Rows from block 2 of a small multi-label image tagger, named by matrix and row number. Rows with one number belong to one channel. Each number is 500 + 25 x the weight over its row's rms, rounded and kept within 0 to 999. All counts start at 0. Numbers have three digits each.
Before each channel's rows are labels from the 100 images, of 14976, where the channel reaches its highest value: "peak at" is the part of the image that holds the peak. Only what is clearly more common there than usual is listed. The data: pen-drawn characters of a made-up script with 800 signs.
# convs0: first 3x3 conv, stride 2 (model.blocks.2.convs.0.weight, 112x64x3x3, each kernel summed), inputs 0-63
# convs1: second 3x3 conv (model.blocks.2.convs.1.weight, 112x112x3x3, transposed, each kernel summed), outputs 0-111

peak at: centre
convs0.68:488481481535504496511494502488479504510531536549449520508479505479479515514540491472498489477500495528509528511469485506528471520501560531475490553513508508497447523544495472487489514531502557
convs1.68:477493467486516492497478475483527490543473466477493472527517522516537495517509517500517490486490476496476530487477483474486476494483484448504469477506490517521559511492515441461537468513534525499505473488523530484488522520532538548487502495484515518470490512488482452555483469488468483496461453477529458467479503485468520460528512500531

peak at: middle right; centre
convs0.110:476472474510502490502505525518475512516509527508503470496492500531463500534510492526481509501510473509466562493515496539515499508519487581512508531469511529542522502563500491458519479475527525
convs1.110:491485509521512486479532508485529519530470477497468490457507502518539505488467545509498476503459506491512472476505534551463479512504511511488494517479513494521492515441526482509522451525492551509526552489514481493528531527510520525522494490516503469432527465489528470513455522512482479498473460472563513452524479481511494488504491504499

peak at: middle right
convs0.55:470468510476477501508519510499502491540526506458467487490474470492449484532522465528523500460532469510513524508519547473476477478480550535467500464475505478496496505507481518557503486525513520
convs1.55:525515492484536472467472456480535476518503481475515508500476484494538545554476509495505465465462526512501503491487498505480470473514517464479524477507525534489486505532502514484508507502520523502472528481492559463465547561547484449480468487497531480493528470484486513504507520526464470498501499484519492491477506526445467513492544484495

peak at: top centre
convs0.31:503501479493493501501476517505479470500491487471485518535496522506516485458507496515542535517507480525509527515427467516511500466492507506455466515513422496467505460467528511518487505540530519
convs1.31:536498549510496511545481470518514491511490479547509493480494495502440529512554478513472514526530496479494499481502518439514541504529514534532522485500465476486500471523474459484570509502532552498544494534512544480504475513492445484490530497503503483485509504497487515485466510500484541484528522483525486464523510506491528479483496479474

peak at: middle right
convs0.24:521493494486492503496481478497483483472516523468497464489464488538481518490466525474455499481458484489526481563455513507492496506486506524510481424524520524546482480509487489511489498469533461
convs1.24:477534539553515496494477491492541499545481509500488495505520483482476503488512536511503499494470486469492499497489464525462481491522511470510546490471508424527499465529518514509519472480493476465474485517496596472516494531503542513494495520527501504476465470479507512478482472511528490476491501487500488419522510525503503488522524475509

peak at: bottom centre
convs0.88:498508545461483517489479495510470501492503514497499472477437513523518493485502478502502495481500431492512468499491490505494509508499540498447476481469494544479501460482498492480504418472528470
convs1.88:498466559490497479513502476497536480510498533470526528491471523481519500491498487486506545506512478495500502474496391483492502498498517477507480518513545484517488489505509497539477423476474500498491496492475485495481484470527471483515506508499495498489472484505475511526496541541482506519514498517491499409481524473507456503462471512503

peak at: top centre; top left
convs0.38:492512503500456416501510476507516504458470501519488513542490509510493510517465487484447494519522531494481502530506476473517506522464458490493485453517457499488496498517497535495450536488480480
convs1.38:476476514509506498512489533497458480537522547500467552491474495541502477497503459505486514502493459493487480452511501509484526495466497472545516509499498455531482454481484495484463467473483509482513480478510500504466466454485518486495530497500488493440472503518477485515462525526516526480504515494479482487522497428526473444496449520501

peak at: bottom centre; centre
convs0.72:453474513487504522487470475531466501486535522476487545511491492503500517547495497501550485486521498488507531501567495511530508498484516566498538495489551539492472489470496471502494480514471506
convs1.72:522521475517530526504528494500545481532510510510578512483531496555527455445497508483530474523537517519494511482510518485516509492513489556496487505513488479466518514449531483479492509538482514500501525474505529503499501522528472466470474489498513511468541507517511435493532502486493495525502497495512533494514456457482534486450519526499

peak at: middle right
convs0.98:544510507485484479510486455481480419488485518530543469500504515508522490534491480505507487524502515492496508550530470498481504506530500475520553476513480481545515566517485502514506508504529510
convs1.98:518537510530516493469485475495510488529529449514498495486472478451491508482527505508516480494520486487468487481532446540512489495522494517503510529481468480509505454502475461568467483541508544497479493469486563477469472474503451479510510488477501449482527520482510517479508515535524495490512536506518494494484521540501485463467461524523

peak at: bottom centre
convs0.109:533514523449506529486484480479530510524525493528463509517465519507509509581516491494478500483457515505499488510516494483526525481527465528446489465452470486486503505483469527464490503494507521
convs1.109:528503506524514506496468478481520492539498490517473510565506478484484515472495495493526515510505493487492503520464520533377488536415516527497527478484496481490509509477511513508509485520514505482486493485506544480515489513539510511482486479485521478455513483477466490514477487503536492494447491483508509499500485437494469506485518496486

peak at: centre
convs0.28:483468509486493479519494434534489519479508525533455517506485518488481498521481487478486508484500479536473541544446527485520457484473515536495504508535486493521461498516528482488488480549523525
convs1.28:485497496492567493509500489485499522513498524466461456485499538496483490501495502479511469489470465532522492476490471507449508527469483465503435489506484489530526502520511481500533489513489548521513498515506482491478499508567496496540546507534504493444511505473504510531492482482445496447482504500485511496458454488489559495498523476479

peak at: centre
convs0.93:508471475500460557490492490487529484488488509489457501453507505450474495463491548501499481477471513502528509461527463474487448482468515472475492469473493494478478512468471499473515500475483474
convs1.93:506474512490516476482497494481507485502463475478506498455460487467519471469497509476476458469484472490501465503494417501474484503509498487529472506517511489509500490517517500484492411502485494496501486472466491481470496517482506472499500509475485407491509508497476512501487515505489510503514462479513496414456504465490464471510507488488

peak at: bottom centre
convs0.7:528515495505505499495456501504476489531532464467506545511481516487552517506501520458509502483454476533464464498491523502480534471488498523458491464514508541508500527475498466500487541510467451
convs1.7:484466536493486411499498502479528514492486517501533525489492478499518519495497525499533457493504462501466458513504498516532510506521527490502496460503529532519461499514508511487493523500499511459486452471498467490473536525436566471486504531474466467524463504489511539494525532513464533485533502517528485506473539498474517498512496479486

peak at: centre
convs0.11:529521520459525502515472480480511465472492490511568487489458499519518481502500459493510468533522492459521486543510484472533521523527492514497502479474550509522531534501487505543517471504523462
convs1.11:511524500534500494478544484459525502494499478482488518460426520510521477497487452491482468511522463499489458469506519523518484547524513514507485507484498486478525511491507491570495514520466498485505489498495494476489499455565495536499503501511491446469558521497522509535542502536531510545513479484506509454486511494495486493498515551484

peak at: bottom centre; centre
convs0.17:486495514481474454555495518506532518492512497472493542495468517496522487483477473518491527489509499473532464464509484505451514486473549485485509447510473490492509496466486513504448549501479459
convs1.17:483520500505498486467504547489469443519487465503495502469490502459495437477490509495492468445513475484472467451512491480482469487467506461519468531485512494490513507512518490516464457515488508523523495473479431484451479472468506487486500484457474462453499494476483515486478515514462512509471449479514501516499485480502493491540487474521

peak at: top centre
convs0.46:493497497471499481507521516511509497500481460502585495502505507526479493509487512452487517507530514509493471501430512523510484529477532476516483511472439519501491452474503507519473450522508520
convs1.46:498451530502452477487488506582502466483465466499516482439482461511525535500508462469540486489519516473451488500526490486531507482515490521526474488513498525485481473518526471465485498480508499464509492496522521484486484445506461493495524549462530499496480508507514532513453504475512503485510539479484512459470498516526501472502487468492

peak at: middle right
convs0.5:477506518454454477552509512514491488503497506533487510478479500474497493478498499493517558489512526509555478502513537465482504467479553479513517481484439515489536476485486525479450499498501480
convs1.5:508522507505488489506477503490445489503481436493472479488483490479499461490545463530477464486514543514497498489531481489468484463477497495522490482472481501500499461492502460527450460496507518496522484497525457463506446453485503475506493476477504515456463525471487503495507531480435486487524491493492484504507490468489503456527440470515

peak at: bottom centre
convs0.23:463511538482452443525489518516535488494513488482474535492498521502525495473518482518533507520479490522505466560492498488533475465501507456504503443509474493490531516489498520515481546536478491
convs1.23:518489512514486511498501455476448482490480510498489510450510476490503459514480453528501481485506462477490486510533515488501503463482491455506469502485482514500510478503472465543456505472475493496524462500495409453460453455495517495501491482477482452461499518463473480504497500499488500483470453491508498548485492483492487498524477473525

peak at: centre
convs0.70:501504472511477501462474525484527502479513530480531460531489473485505492564506492492523502508453505486510501506477469469500512552515492522470477533509465525491531573514498537504520484510520467
convs1.70:542497506497450529464502458500549489551483484509486509524482499472501498463499425523480501440449508486519517485485469513499518521534511511484548525472482506478499484515487511539504493495505526508492536494506537454491481490496498528523466449506531484499472505500493481517460503510552508491495516503522531514486509478487439466499489528473

peak at: centre
convs0.59:479496511525490485500517569483524495504540507510472498532463469516503509503503504510510534524503501477477499473494490542514502488537550518443463530487522524455536543531486471512517481491502536
convs1.59:507499495466515456514539492500489480486489514510488503484485511514539505532469515481508488468455497485491550494482493470491520511502475462519510503530506485505507507489474500499515472455492528500478517482530487456490507577524545548469466524465500512488481507487496469528450498504464483496517489477551520498482535463487477500541452564524

peak at: middle right
convs0.2:457472511520468548478479482510511515484504493455492481449487505502516494468429491489515510453498499491492483490496477486449490484488459496484526488479461487468495474489470517504483442467513494
convs1.2:490467529496505497505473494488501547503496476472498511470448506495510469474506496466506496483512483506462504486524396487475487458509493452520499514507498501493485459508532504494479375489483502494485519489483549490481486497514501475509481492518488460484475473497500503503499485473483497481539493513515502457485496474481507468482500511498

peak at: bottom centre
convs0.106:478510528484489398530514513522519501489490471491494540491490510475507501499517495504499517504489492491512488547508495489492478455499515485517513458489447497530518497476515518517448532537454479
convs1.106:519497522487485479467491524490414464512486504514484476464487477477499459515502491510479529480484492477505485488533515500470477494455523490503466515463489545493493485504470488504458492495508501528509466496539460521499452472483497475485501495454489478428488446459491489473513525502452486517507449472512498517494484497495500486481475450483

peak at: centre
convs0.75:470515520513534544510525528509512508494509493503482523550494514509520500516523495493512536539501505507462521488470535520536480487513547533471504455499474547506494502544550479474478472514507549
convs1.75:527495494476509468502533504484516453545469482503489435508486504495502514451472496450512510501507496514488568456517487520496540482496480490517494481541451476522531497479488491530489503499511515467503471510499568446530473533505538522499481492469492530484457495518495485513484472487481513474481506468489493468510509519474528482514493527549

peak at: middle right
convs0.111:507498485500485470513481489499477473463500512500451478461492486510497498494452488520530516471505478507534480449485512477486501521482507502555524480502479501451522487517473510464466427490511453
convs1.111:487455505505497487489460475490529528488497465499481508481473532536495471494518476492508486476506481494487517456474420504480489474499464465508497497498509484515503469520552517549455416476500483476467507504481520509490506492511493490495488450499527483503492487495497493503508496504486480502517504549491499421512495453491502460451465507504

peak at: middle right
convs0.104:536513474507493493525476479461507530517491513531527470527500496489497478500456485500485477484514545469479495549511515488482482550495542550515501490477512487493532555502460533538524488510541497
convs1.104:479508492519486493493467467487508501524493496450520477499456512487539500487549522502481505433518503472445484503510507546520460538543525523562500494489568509489469479491474498542492468493484513478504487479466485487480490469482517492476492514526508470472501486521520531498533512562508501500496540462487518484472507521479531476492517518482